A small segmentation model, trained from scratch: 48-pixel images, arch vit.
Rows from block 2, named by matrix and row number. Rows with one number belong to one attention dimension. Each number is 50 + 12 x the weight over its row's rms, rounded and kept within 0 to 99. All counts start at 0. After the name is the row's rms in percent of the matrix's.
# q: attention query, key and value (stacked) (model.blocks.2.attn.qkv.weight, 768x256, the q third), inputs 0-63
# k: attention query, key and value (stacked) (model.blocks.2.attn.qkv.weight, 768x256, the k third), inputs 0-63
q.176 085:41 35 43 49 55 58 71 25 45 53 48 22 50 51 54 69 61 59 48 39 54 49 45 72 50 60 60 57 50 46 52 26 69 34 42 23 32 48 45 42 45 40 62 45 61 40 51 46 54 40 45 37 46 53 54 64 46 47 64 38 43 43 40 52
q.177 079:49 35 40 41 40 56 65 48 52 55 41 66 63 59 50 62 40 63 58 30 42 61 47 45 63 50 53 46 57 48 49 45 59 42 61 30 45 33 61 42 46 41 48 72 51 59 47 43 47 52 70 62 66 57 34 44 54 44 41 55 57 42 61 53
q.178 105:22 66 54 58 53 57 42 46 59 43 50 46 43 54 68 29 72 61 47 47 57 76 67 48 63 62 38 49 68 49 69 68 41 68 57 57 60 66 61 33 49 54 41 55 67 39 33 46 59 40 53 62 52 58 52 53 41 46 62 53 58 46 38 47
q.179 098:30 50 69 59 49 36 53 44 46 30 44 45 59 40 39 37 56 35 53 35 52 61 36 55 46 50 43 37 65 45 57 62 54 61 30 43 35 68 35 55 42 43 40 45 59 31 43 47 63 34 41 58 53 42 55 56 64 37 54 33 33 43 40 58
q.180 083:52 58 40 71 43 52 56 47 50 44 45 31 67 43 39 60 59 48 42 38 38 32 28 31 66 37 58 35 59 62 46 60 59 34 39 27 67 43 40 38 53 61 56 63 49 50 62 50 45 37 50 35 65 48 52 50 41 43 56 52 39 49 52 52
q.181 105:50 42 39 54 32 52 60 46 40 49 44 53 51 38 43 72 47 48 31 34 46 35 34 63 54 54 44 79 43 46 49 62 39 42 37 62 47 23 49 72 66 33 46 35 63 44 32 62 48 51 43 56 59 56 63 58 32 65 55 34 49 51 69 52
q.182 221:38 60 63 34 41 60 41 35 41 52 38 72 36 64 59 36 60 67 60 57 62 60 65 42 65 60 44 44 65 39 62 66 36 62 65 62 62 69 47 41 32 63 39 61 53 33 45 61 64 43 57 61 60 61 56 33 40 60 54 60 55 35 49 61
q.183 083:48 32 51 52 41 52 49 56 54 59 56 54 34 45 55 67 51 62 49 40 57 55 46 59 39 41 43 34 31 32 66 60 37 33 81 54 60 44 51 50 64 43 45 41 57 70 54 69 33 58 48 65 66 56 44 62 53 50 36 65 53 41 59 66
q.184 083:47 50 62 59 64 57 49 35 50 45 37 43 30 71 38 72 70 61 36 59 38 62 61 28 70 64 61 19 65 48 65 32 42 55 47 50 44 57 58 39 42 53 82 60 39 41 42 43 53 45 35 42 41 65 53 39 50 42 51 49 57 31 46 70
q.185 085:62 48 44 51 54 33 63 70 37 47 50 70 60 37 38 62 46 49 79 36 66 61 62 60 33 36 43 52 42 61 52 48 38 58 41 33 54 57 21 49 45 34 23 38 54 39 47 52 56 54 43 59 48 40 36 51 53 44 30 54 30 36 35 49
q.186 101:25 64 70 38 44 46 37 43 69 50 52 43 24 66 49 62 74 74 48 47 34 50 61 43 57 63 45 53 42 52 55 51 39 43 35 39 47 63 57 46 40 72 65 62 60 35 46 34 50 30 59 57 67 48 63 56 52 68 50 59 49 37 36 62
q.187 127:46 54 53 59 72 40 58 48 67 35 69 36 41 45 46 54 36 48 38 49 52 52 48 61 49 48 55 60 36 55 33 55 61 43 29 46 35 45 48 57 62 49 57 48 36 50 61 38 54 44 32 31 45 39 36 65 65 36 51 41 55 65 43 36
q.188 077:61 48 63 48 62 35 50 55 27 36 58 51 62 55 69 73 46 52 48 47 54 35 44 56 60 52 50 37 58 40 62 71 66 68 48 39 42 56 33 60 55 56 40 37 48 41 33 48 44 48 50 51 66 57 50 61 53 71 40 61 60 59 34 34
q.189 083:50 38 55 51 65 34 56 55 29 58 50 22 50 54 42 54 41 28 31 37 55 46 39 46 57 49 53 54 49 55 46 36 63 44 19 40 31 54 54 72 41 34 43 51 40 60 55 47 69 68 54 31 41 60 42 62 66 54 47 45 31 43 55 60
q.190 103:51 53 53 45 46 59 39 59 43 50 34 62 42 52 57 50 61 43 81 46 47 56 63 34 55 51 44 52 58 32 64 61 42 66 73 50 52 61 48 40 44 35 41 48 51 59 50 76 53 48 70 58 49 56 69 34 45 48 40 78 60 40 45 45
q.191 083:51 39 30 59 41 35 30 55 60 47 33 53 62 65 59 46 40 57 36 68 53 59 71 42 59 36 45 58 56 49 56 42 36 36 63 69 55 44 51 46 32 53 61 44 50 48 44 63 50 61 31 56 48 54 54 52 48 40 62 47 46 34 37 65
q.192 082:55 71 68 43 61 43 29 49 46 52 63 19 62 58 34 48 47 51 70 60 57 40 64 35 49 62 41 53 54 61 66 70 41 41 43 36 45 27 48 23 58 66 55 48 51 37 45 51 59 34 47 55 76 59 42 35 36 59 41 43 46 50 47 43
q.193 070:36 37 49 34 36 37 52 33 43 63 47 69 37 49 48 45 72 64 55 55 74 55 62 36 43 43 61 35 52 45 64 27 54 50 43 49 34 46 46 35 54 39 35 50 52 45 26 49 56 60 37 52 64 60 69 59 64 35 65 41 60 47 69 41
q.194 086:49 48 44 48 59 25 73 43 36 44 66 61 46 38 37 67 60 38 30 45 28 51 38 44 42 48 54 50 55 41 59 44 50 38 15 36 43 64 15 55 64 27 43 27 47 59 65 48 36 61 49 59 53 51 46 35 58 54 63 55 51 58 68 53
q.195 089:62 52 49 67 50 71 48 52 57 41 53 67 66 44 51 42 43 47 44 62 42 44 31 38 48 52 40 30 48 71 37 22 43 44 16 39 45 61 46 71 47 52 50 43 46 33 46 44 56 44 36 41 45 56 56 46 59 46 46 39 55 57 54 36
q.196 090:45 49 41 53 46 51 43 45 48 62 39 54 48 60 53 49 36 58 51 56 52 47 69 61 35 41 42 56 45 53 45 55 60 76 87 57 38 35 70 30 40 47 61 65 61 49 33 51 58 40 70 63 41 51 46 58 53 44 52 40 47 37 35 64
q.197 097:62 37 48 58 38 74 45 77 50 44 46 53 30 45 36 49 44 41 63 62 47 57 68 63 40 44 58 63 29 54 52 65 54 53 71 50 55 37 50 29 43 39 61 50 74 53 34 55 46 38 56 60 55 30 36 46 46 53 31 64 52 72 56 40
q.198 094:61 29 55 47 51 60 52 61 44 52 53 64 53 38 57 47 40 48 53 62 64 57 58 64 45 24 55 52 25 34 66 75 53 66 50 76 76 29 52 35 47 45 62 57 47 52 34 50 41 52 55 42 47 53 62 46 35 57 45 76 48 61 72 60
q.199 084:31 63 51 47 59 41 62 32 61 31 53 54 47 58 43 68 40 37 60 43 33 28 38 36 44 53 47 63 62 42 56 50 63 44 27 39 37 38 64 66 52 42 58 49 36 54 53 17 64 43 39 25 64 54 45 56 53 44 55 48 29 46 77 57
q.200 119:45 56 58 55 49 54 30 66 62 65 54 35 55 47 42 41 50 43 47 64 64 46 57 44 46 50 50 53 45 39 63 74 60 50 70 77 63 35 62 43 41 65 64 58 45 56 38 43 37 46 60 58 45 35 58 49 37 58 37 71 68 60 58 56
q.201 086:44 42 32 55 44 54 69 44 48 59 45 58 64 50 55 69 45 46 39 35 35 61 53 57 55 46 46 46 44 49 61 39 48 27 37 51 24 74 48 55 71 25 44 49 29 45 61 51 41 64 67 45 57 59 60 63 57 39 50 46 43 41 54 43
q.202 099:46 41 65 44 41 37 43 40 46 57 63 54 53 59 44 51 43 44 46 62 63 42 59 47 46 55 52 66 45 35 53 63 43 48 64 71 50 50 32 42 42 67 63 48 62 38 60 38 54 48 66 54 59 26 60 52 41 53 52 45 45 41 44 47
q.203 095:23 81 46 60 43 45 35 14 43 57 61 27 47 70 47 59 48 58 41 65 53 43 58 42 47 54 36 50 75 62 50 78 40 39 29 33 47 83 36 52 60 56 69 56 61 50 37 26 57 38 61 54 56 46 62 45 41 44 57 61 64 59 42 44
q.204 091:38 69 42 65 41 73 52 52 54 53 43 57 53 56 43 44 32 51 51 60 52 34 58 44 55 55 44 59 51 53 53 74 49 43 51 66 52 31 68 58 48 48 61 60 63 38 31 50 30 42 59 53 44 52 57 47 52 57 56 55 58 61 51 49
q.205 115:75 26 37 44 41 51 68 68 47 52 51 57 65 34 43 63 47 47 51 38 71 42 56 65 30 57 59 47 36 49 51 21 53 40 49 49 47 47 31 67 67 40 33 38 59 56 36 55 39 73 51 50 50 46 36 60 63 55 56 23 37 52 49 25
q.206 076:63 69 66 59 30 47 24 56 42 67 45 60 48 46 54 45 57 37 51 62 62 43 38 52 49 40 53 67 46 57 66 53 40 59 28 49 47 56 88 41 43 41 69 41 67 31 51 37 56 51 54 48 47 49 66 61 55 54 66 68 52 35 72 50
q.207 076:46 48 49 41 47 62 45 41 62 46 53 50 40 48 56 69 55 46 24 53 68 50 40 50 29 54 43 47 48 54 48 60 61 66 30 29 60 59 44 59 50 65 67 58 56 57 53 42 57 54 20 55 35 34 34 62 43 30 57 58 55 47 68 56
q.208 080:37 47 52 53 59 44 36 53 64 67 69 40 61 42 54 44 49 42 59 51 31 52 56 39 72 41 63 47 59 66 71 44 47 41 48 37 68 22 64 56 49 57 44 32 39 57 50 39 40 33 31 63 47 36 59 38 58 65 44 53 37 37 41 33
q.209 091:41 60 58 62 38 44 47 55 58 65 45 39 54 58 33 68 47 55 38 50 38 46 63 45 65 56 39 65 58 41 67 63 56 45 52 67 51 66 65 47 54 63 59 49 55 51 38 33 59 52 45 74 68 48 64 41 25 56 42 69 59 62 52 61
q.210 078:64 71 51 49 36 62 53 72 60 64 49 40 34 40 47 53 53 65 36 55 56 34 34 54 47 51 50 36 67 40 58 74 31 42 39 50 49 53 53 65 57 48 42 50 54 68 47 43 68 48 50 75 53 53 37 43 56 43 56 61 54 53 63 59
q.211 092:40 19 46 41 49 54 63 48 38 41 48 58 29 50 66 41 42 44 87 54 59 72 60 34 57 62 33 39 43 34 64 33 41 77 82 44 61 65 29 52 42 59 33 53 50 61 54 44 43 41 75 41 29 61 52 35 58 49 61 37 42 64 30 55
q.212 097:37 46 55 49 66 44 31 21 77 42 61 43 64 62 33 55 34 71 52 37 40 57 62 31 61 40 34 49 49 46 63 52 58 27 35 50 47 48 84 55 59 60 75 42 57 53 54 46 38 41 36 34 50 51 45 68 50 46 57 65 57 63 54 60
q.213 079:68 35 38 64 53 40 59 48 46 28 39 47 58 36 60 32 50 45 66 57 32 55 40 60 67 66 63 53 51 44 34 60 59 62 33 29 51 77 34 41 42 63 38 60 39 56 70 57 53 52 49 55 44 67 64 55 46 20 64 61 54 34 31 58
q.214 101:58 34 40 37 60 77 47 50 41 58 61 60 37 50 44 40 48 33 57 41 72 52 52 55 38 47 43 39 58 61 63 28 58 62 91 60 36 29 60 37 43 40 42 41 52 53 34 70 50 49 45 51 32 62 55 52 38 59 55 33 47 34 38 56
q.215 094:56 47 31 48 59 53 52 65 40 57 37 67 55 56 43 45 44 45 41 62 46 38 50 43 33 50 54 37 47 61 39 33 61 34 80 37 39 47 24 73 59 28 31 35 46 62 62 71 41 47 55 51 33 55 34 58 50 44 67 39 43 38 58 36
q.216 093:45 51 55 50 66 36 42 64 42 31 64 27 50 55 73 58 54 39 57 60 38 62 33 31 49 50 63 32 49 61 41 48 60 38 27 63 59 66 53 58 43 50 65 58 32 54 77 28 51 45 30 35 61 40 32 61 40 42 53 60 48 49 39 49
q.217 096:34 72 49 59 66 49 50 55 67 58 54 48 60 58 54 61 66 45 30 53 27 39 37 49 44 64 43 51 62 39 50 47 39 39 16 33 39 26 82 58 47 53 63 52 53 27 58 32 56 41 48 50 50 37 51 43 53 47 59 55 45 43 63 41
q.218 086:34 70 63 49 61 36 31 42 55 57 61 37 52 71 45 46 50 59 34 57 37 45 41 62 67 55 44 52 51 52 37 53 64 27 35 44 51 57 62 56 47 68 72 68 62 53 69 29 65 41 39 56 50 44 55 54 39 48 59 56 51 39 44 61
q.219 082:60 37 61 60 50 60 61 73 57 45 69 51 51 39 43 41 51 33 50 51 64 52 52 66 25 27 38 61 34 56 43 34 73 59 52 55 61 53 54 66 35 50 55 30 37 49 59 40 50 61 47 71 23 37 59 57 58 41 35 49 66 63 68 49
q.220 095:52 44 47 51 55 44 63 66 33 62 51 38 54 53 54 50 67 44 36 65 50 47 49 67 56 47 34 55 38 57 40 15 42 51 80 52 53 57 34 41 50 64 55 51 45 55 53 68 43 48 42 61 44 74 59 46 69 58 65 30 55 44 50 44
q.221 099:56 42 48 43 55 49 59 48 39 35 40 67 31 66 45 43 53 50 53 55 53 59 52 60 31 56 47 21 64 58 47 27 52 45 66 24 28 35 57 44 48 53 36 46 30 50 51 84 26 52 34 56 28 42 36 53 60 43 63 37 38 45 33 47
q.222 088:40 62 72 58 46 44 38 37 30 58 66 71 50 58 40 45 34 34 69 37 56 43 67 63 55 53 41 59 50 55 65 47 41 62 88 47 57 48 38 39 45 56 34 54 60 59 35 41 50 37 53 43 36 50 49 49 34 58 41 47 70 57 64 69
q.223 120:36 61 62 55 45 68 43 47 59 48 58 30 43 58 57 41 34 55 34 69 51 61 64 40 57 37 44 66 37 33 61 80 55 43 37 61 64 26 61 31 48 59 66 70 57 46 48 36 50 35 36 48 47 41 60 65 50 57 37 61 74 68 59 59
q.224 079:56 53 47 55 63 41 46 30 44 38 66 36 68 25 24 72 28 57 32 28 40 37 49 38 53 44 44 53 41 60 36 58 38 56 27 26 37 37 44 45 40 41 64 40 66 34 53 42 34 63 38 50 44 59 39 68 36 35 63 47 63 52 52 51
q.225 109:36 64 53 52 63 40 36 43 54 60 61 26 52 46 57 58 58 64 20 63 53 56 58 50 48 48 63 58 53 46 54 80 42 38 46 45 52 52 62 32 49 70 72 54 67 48 48 45 65 39 48 47 66 50 43 52 33 53 72 67 70 56 55 56
q.226 089:26 78 68 62 59 52 54 35 50 38 60 40 48 45 60 70 41 52 31 41 51 52 47 52 49 53 65 57 66 50 40 56 54 35 36 49 48 41 69 36 35 57 52 69 56 32 67 22 61 39 29 48 58 52 62 57 34 56 47 35 41 60 44 45
q.227 087:53 46 60 44 35 67 58 58 51 45 54 33 61 35 41 43 45 53 43 37 33 56 60 35 49 45 48 68 28 59 55 50 45 41 31 52 40 34 35 59 50 66 57 64 66 37 45 43 61 60 53 56 49 43 63 41 42 62 45 40 45 51 66 71
q.228 103:61 36 43 50 63 61 68 59 41 46 47 43 53 50 57 56 53 37 29 48 46 51 48 54 38 40 45 58 40 65 44 40 53 51 19 30 37 55 32 46 62 38 58 47 39 59 53 57 48 46 49 54 38 57 35 56 60 53 49 42 34 37 60 54
k.176 082:35 58 46 66 39 82 65 47 71 52 29 32 46 55 61 63 49 74 42 47 48 40 42 37 50 62 53 72 60 59 40 35 50 34 43 44 39 38 75 51 37 51 55 58 71 49 36 65 61 31 44 52 78 43 47 65 36 47 76 48 39 43 33 61
k.177 077:34 58 62 76 62 40 58 49 42 59 48 79 47 56 51 34 62 57 45 51 52 71 51 30 50 57 67 48 65 45 67 61 46 38 57 50 50 77 36 30 38 52 38 69 31 58 40 67 68 39 59 38 62 53 52 64 54 48 58 46 52 62 54 46
k.178 086:74 54 41 42 36 88 38 41 83 60 53 32 62 36 52 54 54 53 64 41 66 38 48 57 61 42 54 62 43 53 48 37 62 55 47 41 58 61 45 57 59 56 37 40 54 45 30 47 60 64 62 56 28 66 34 37 60 50 35 54 54 62 37 38
k.179 095:53 45 58 69 43 99 54 61 75 50 64 60 57 48 64 57 58 36 56 46 54 41 45 44 30 36 39 54 59 34 37 59 59 60 46 60 66 48 42 39 54 30 40 51 40 68 51 47 60 69 48 40 31 38 65 52 60 53 52 68 49 64 60 37
k.180 084:52 39 76 47 55 99 48 60 45 57 37 50 71 70 66 39 47 41 49 62 75 62 62 55 42 62 47 32 59 37 50 73 60 60 27 51 58 61 36 30 46 43 51 45 42 43 36 61 42 41 38 67 47 40 42 56 50 58 50 53 48 60 43 56
k.181 090:55 71 51 52 47 37 35 40 38 50 59 53 31 61 39 52 54 50 59 46 53 52 60 37 33 51 60 39 86 72 37 60 54 46 34 52 35 50 34 62 50 66 71 45 56 62 65 37 42 31 40 49 62 54 40 66 40 46 37 43 62 60 52 41
k.182 092:68 54 57 32 32 52 52 55 39 70 48 28 42 40 76 36 51 47 63 69 41 52 64 39 46 43 24 63 18 43 54 32 47 52 61 46 49 39 65 47 33 56 48 49 61 52 31 74 61 59 33 56 50 40 65 41 34 51 53 48 61 39 68 51
k.183 088:43 58 38 68 65 17 56 40 47 47 50 33 46 54 43 57 64 52 55 59 25 37 44 67 56 49 43 26 60 71 57 28 41 36 58 51 48 63 36 68 44 56 63 63 32 49 67 53 61 38 29 28 41 43 41 64 47 27 56 37 62 59 23 54
k.184 106:35 49 52 50 39 45 37 67 16 52 41 62 25 53 67 43 56 51 46 44 89 68 52 37 59 62 37 41 72 30 57 50 48 51 50 46 47 52 47 39 40 57 56 66 50 32 35 53 58 32 58 55 63 55 74 49 41 48 52 52 63 53 57 60
k.185 079:73 44 46 57 37 36 71 49 56 35 46 57 35 49 57 52 62 28 45 51 32 67 54 58 51 65 47 75 52 39 63 38 48 58 45 65 37 39 41 65 37 44 28 42 26 74 53 41 45 45 45 68 39 32 38 35 61 47 38 61 32 61 50 50
k.186 117:44 50 64 41 48 67 46 58 39 66 57 40 24 50 55 30 55 72 36 66 99 58 62 47 53 51 36 37 40 21 54 55 46 58 36 56 46 50 70 33 26 62 65 72 62 36 46 67 49 42 45 59 66 49 65 55 48 58 54 40 56 43 47 67
k.187 081:35 33 31 48 37 29 50 59 33 55 47 57 55 32 49 59 33 46 40 35 81 45 48 33 62 44 43 35 43 54 59 48 54 55 57 72 63 49 55 39 61 24 44 73 54 48 54 64 64 69 53 76 30 28 45 32 52 75 43 51 36 61 57 61
k.188 076:28 56 67 38 54 56 43 52 60 36 45 15 42 74 59 54 65 60 51 70 68 72 69 68 70 55 36 57 51 63 63 56 55 52 29 62 63 53 62 37 64 40 48 44 46 60 47 36 40 36 61 53 68 58 61 42 56 53 50 60 51 39 56 41
k.189 077:68 61 52 65 44 86 58 42 47 48 43 62 57 32 30 75 42 37 53 32 47 49 59 47 56 60 68 48 41 47 38 42 56 57 63 50 47 32 36 35 72 28 44 65 58 74 42 55 27 36 61 39 40 53 46 35 56 66 37 39 31 61 56 59
k.190 083:52 48 58 49 29 39 39 51 34 66 54 39 49 44 74 36 53 38 61 45 53 34 49 69 33 36 28 48 26 48 44 47 52 63 59 72 61 31 35 47 59 27 36 35 40 49 43 58 60 51 59 49 68 56 64 37 43 69 52 57 45 56 37 50
k.191 101:63 34 40 51 40 51 42 57 66 64 47 61 34 43 57 49 58 54 31 58 96 67 75 46 56 67 28 55 27 33 64 64 59 72 39 49 60 48 48 50 36 44 50 61 41 47 27 74 48 55 44 73 53 52 63 34 47 49 38 70 65 47 65 57
k.192 075:52 56 33 66 68 34 31 64 30 41 44 54 52 50 60 62 55 57 59 52 22 65 48 49 55 40 67 46 56 66 56 67 72 35 76 48 49 44 36 35 37 51 62 41 34 72 44 69 45 70 53 45 50 39 61 51 40 35 48 63 46 72 36 31
k.193 077:34 40 54 69 42 38 54 43 62 51 57 50 50 36 47 36 69 30 55 53 30 38 61 45 56 54 45 39 74 62 45 60 54 57 52 50 54 37 46 58 61 48 68 58 48 62 57 48 48 36 67 66 52 49 51 72 47 34 30 62 58 45 44 35
k.194 086:60 55 39 58 40 58 70 51 11 26 59 79 44 49 41 57 65 54 57 44 40 50 34 68 38 45 51 45 58 58 54 37 61 25 62 43 52 44 41 69 39 46 53 33 62 63 66 34 57 53 65 29 40 43 39 65 71 55 26 58 49 45 46 48
k.195 109:34 56 72 52 67 23 49 53 07 34 42 53 38 64 37 43 55 47 52 58 25 58 43 35 65 67 54 30 78 53 45 67 55 28 34 29 39 57 55 43 38 55 50 57 61 36 55 41 67 38 62 39 54 53 47 41 51 43 49 57 39 44 44 55
k.196 094:41 56 54 37 40 36 50 45 50 64 45 42 36 69 43 58 42 48 41 43 56 63 53 40 48 58 62 54 50 29 61 54 40 45 37 59 67 45 55 36 43 57 60 69 56 42 58 63 51 41 44 34 71 39 63 41 44 59 55 43 67 47 65 57
k.197 082:37 65 46 65 65 70 61 30 74 47 65 75 48 48 41 80 32 59 34 37 81 30 50 29 47 45 59 58 49 41 52 50 40 41 44 52 61 45 59 50 40 59 75 64 54 40 48 47 53 49 47 55 36 43 61 45 53 39 40 51 58 51 62 34
k.198 088:67 52 56 36 53 86 55 71 59 49 47 73 60 38 40 50 67 48 56 47 50 50 37 74 49 36 40 32 24 36 69 70 55 55 40 54 60 56 37 31 62 52 34 56 68 65 25 41 61 53 64 56 42 66 37 52 51 63 47 44 65 57 63 43
k.199 093:24 53 60 36 71 44 35 28 35 48 61 68 53 64 48 42 44 44 70 43 23 66 55 52 61 64 61 49 69 53 64 41 56 52 39 33 45 64 42 50 50 58 56 50 47 41 60 31 55 27 55 38 58 66 43 48 46 56 60 47 59 41 30 40
k.200 106:28 62 51 45 40 77 36 38 57 49 39 53 26 54 56 52 66 67 21 56 69 50 53 40 72 47 38 64 50 51 57 63 29 62 48 50 67 43 73 39 47 63 73 51 61 42 27 55 55 42 44 57 76 57 54 52 45 58 69 34 50 51 53 61
k.201 084:58 47 43 58 54 47 36 60 46 48 65 55 40 43 24 33 71 33 59 50 32 66 58 60 42 68 37 49 41 62 63 54 54 49 27 43 63 59 45 41 65 59 53 56 36 71 61 53 38 67 47 54 55 69 51 52 47 35 25 61 53 56 44 48
k.202 078:71 68 41 41 46 35 42 38 40 66 61 66 41 56 44 40 48 55 54 60 22 55 61 58 30 40 52 31 56 34 68 73 58 59 54 64 76 42 58 64 57 46 39 23 36 67 30 62 50 36 43 61 47 50 53 35 45 45 35 51 50 32 62 62
k.203 090:80 47 50 46 38 63 59 36 63 58 67 58 59 56 49 53 37 62 41 37 45 46 45 38 37 24 56 43 21 65 56 33 40 44 59 45 43 70 59 59 52 46 56 34 38 43 63 41 58 48 48 32 39 51 51 54 49 55 54 38 51 47 46 40
k.204 080:44 45 48 57 49 66 37 49 39 53 41 28 47 38 36 68 48 36 45 37 15 49 50 47 51 39 62 27 88 75 54 44 40 28 56 35 36 70 38 57 54 30 60 63 57 51 56 50 51 66 46 55 47 36 58 51 63 57 45 49 43 44 42 49
k.205 093:40 54 49 67 67 47 61 48 80 32 50 12 42 35 50 55 48 34 34 37 63 42 59 57 41 42 35 50 86 40 42 65 71 38 55 32 48 73 40 61 47 44 42 53 38 71 67 46 34 47 45 50 58 21 44 43 57 35 35 48 65 55 57 64
k.206 083:67 44 58 47 45 65 55 46 87 63 45 58 38 62 40 48 46 47 59 34 86 49 59 57 69 40 22 39 10 63 64 56 57 74 36 59 48 42 59 55 51 44 35 56 56 45 55 74 60 48 58 63 55 37 36 61 58 58 31 40 77 67 55 57
k.207 083:51 42 56 50 69 66 42 68 57 37 43 48 42 56 47 49 65 59 72 56 42 38 57 75 41 69 43 35 71 54 31 64 50 53 51 36 55 59 45 49 52 52 62 64 59 54 44 37 53 65 52 39 49 56 61 58 36 67 27 64 62 53 47 58
k.208 080:38 42 60 29 63 56 31 33 43 58 66 42 24 38 52 44 39 38 35 55 38 43 44 52 55 59 54 48 73 69 32 38 56 38 41 36 49 40 61 44 56 62 55 47 49 60 44 32 46 48 56 42 61 46 55 30 60 51 50 49 58 52 53 58
k.209 075:51 65 64 50 61 42 31 30 28 67 61 48 31 66 51 52 70 36 58 65 34 52 37 56 69 41 59 51 55 49 55 61 37 46 55 28 68 58 38 31 63 51 58 63 60 37 53 58 47 47 62 62 44 45 33 59 59 44 54 31 56 46 42 72
k.210 078:48 42 63 59 48 69 47 66 69 50 33 50 31 53 38 67 40 52 49 63 57 43 49 67 62 62 29 28 87 72 35 40 41 46 25 49 38 53 52 39 64 59 72 54 66 32 58 64 64 48 61 56 62 57 64 66 40 70 45 44 47 29 35 71
k.211 084:43 38 59 38 42 10 51 69 26 63 57 46 39 60 35 36 57 48 46 62 60 44 43 35 68 37 47 65 36 35 43 57 63 63 37 55 52 26 49 41 55 54 43 40 38 42 35 35 39 35 52 53 45 32 64 59 32 40 53 51 39 54 54 42
k.212 084:36 73 44 38 66 53 50 32 51 65 78 45 42 65 27 72 32 56 48 55 06 50 62 45 60 38 39 41 82 63 40 59 34 49 41 36 36 36 65 61 44 65 45 54 56 37 44 53 40 46 31 39 40 51 38 49 41 40 58 46 72 60 55 68
k.213 090:54 37 35 54 43 45 48 53 32 39 44 62 82 31 38 40 46 37 60 58 33 57 56 46 32 54 52 34 40 47 55 40 69 41 68 37 49 55 35 57 39 65 35 35 55 64 58 49 23 52 63 48 36 57 30 44 54 27 42 59 36 66 47 53
k.214 085:64 42 41 39 62 18 29 39 77 54 63 32 47 63 79 66 41 49 37 40 63 64 33 49 41 43 32 40 61 59 48 74 30 48 32 48 48 48 48 59 47 56 43 38 37 55 29 58 64 62 33 64 57 60 73 37 41 59 50 42 75 46 63 62
k.215 088:51 49 50 59 68 49 38 67 57 58 66 61 56 38 54 44 58 33 85 49 38 35 50 48 38 65 51 36 71 55 34 66 47 52 55 58 29 68 33 73 51 64 19 42 28 58 62 55 48 41 63 57 60 46 37 60 66 24 33 73 35 52 56 51
k.216 093:56 47 59 48 71 38 61 57 33 52 56 61 64 52 63 57 57 32 60 45 36 40 44 63 37 76 57 37 62 56 58 30 58 29 47 42 35 78 50 64 62 77 25 49 43 47 68 33 46 48 45 68 53 55 34 52 60 39 64 43 47 43 37 59
k.217 094:48 37 61 51 69 34 30 36 30 45 43 34 48 60 66 62 51 49 33 61 33 38 41 43 61 38 65 67 93 52 51 46 52 42 53 26 39 67 63 54 35 43 53 59 65 47 49 31 57 39 32 41 62 62 54 49 40 38 59 53 54 48 40 58
k.218 090:32 50 43 35 65 61 54 29 50 52 60 47 36 58 55 58 40 70 50 51 16 35 30 37 69 44 67 47 69 56 51 66 44 55 53 45 51 58 53 44 63 57 44 40 56 35 47 50 67 41 55 38 56 55 41 47 40 35 56 39 48 37 29 56
k.219 079:40 56 70 60 39 68 61 57 76 63 35 56 36 54 51 36 42 48 45 44 72 61 44 43 52 67 49 27 60 40 68 25 52 71 40 41 50 57 60 36 43 76 49 71 50 59 65 35 64 52 49 44 41 47 57 58 53 62 41 44 42 42 41 51
k.220 085:55 44 36 68 56 12 54 61 77 47 38 54 75 43 47 25 52 55 41 59 51 37 31 49 50 43 54 65 37 51 66 53 62 58 32 42 66 65 46 48 68 57 67 37 63 60 44 58 43 45 46 64 48 51 48 57 60 43 48 59 35 46 64 57
k.221 079:39 38 44 60 63 07 28 62 14 44 61 57 45 42 54 45 49 55 72 42 60 63 43 62 52 41 52 53 89 52 42 48 43 45 66 60 58 63 43 39 34 44 42 61 65 47 54 46 54 38 68 62 46 69 49 32 62 42 47 59 64 66 67 72
k.222 094:75 26 52 45 38 62 34 54 62 50 61 27 53 59 52 61 39 56 38 46 64 57 58 44 39 35 52 55 38 53 60 49 41 67 46 78 45 38 63 32 40 31 57 54 55 51 31 61 63 44 36 60 40 45 43 54 45 65 59 55 58 66 47 58
k.223 096:45 58 55 57 35 65 52 36 64 47 45 55 51 59 55 61 30 60 27 65 45 55 54 42 68 42 43 49 58 58 62 59 31 55 54 65 50 32 52 61 54 48 75 70 68 37 42 42 58 42 46 63 68 56 56 65 55 64 64 53 47 34 67 47
k.224 078:61 49 44 36 54 71 44 31 50 30 58 34 47 26 41 49 41 55 67 44 26 30 53 69 43 26 43 75 64 65 53 54 61 43 49 48 36 53 40 55 55 55 73 41 61 58 40 40 46 55 62 24 43 43 45 66 48 52 55 56 27 60 55 47
k.225 091:72 43 30 47 59 62 42 48 54 70 54 72 48 42 68 57 29 45 66 50 27 40 53 48 48 33 64 55 58 59 45 48 59 42 66 49 46 32 52 65 62 47 53 44 61 59 45 62 34 54 55 55 60 75 44 40 35 38 47 65 38 47 51 38
k.226 082:36 34 60 60 60 34 50 53 30 43 47 41 39 50 60 61 47 71 42 60 28 47 36 34 50 38 63 68 63 40 68 32 36 34 38 59 49 32 41 40 39 55 62 50 64 50 38 58 60 31 49 71 39 50 60 37 64 45 65 63 41 40 33 39
k.227 087:42 63 38 63 67 25 66 65 23 58 55 65 66 44 21 33 48 36 59 24 43 60 52 47 27 46 67 27 35 49 50 38 41 61 36 56 63 59 59 66 55 46 43 48 49 55 42 58 61 45 37 56 27 43 61 61 51 42 36 34 48 52 51 39
k.228 087:42 61 63 45 46 29 62 49 48 33 30 51 69 64 34 51 49 32 68 57 29 42 61 48 50 54 56 25 77 59 47 56 61 39 46 34 52 65 37 48 59 50 39 47 47 59 55 50 44 36 53 35 50 53 43 60 66 52 43 56 62 23 58 63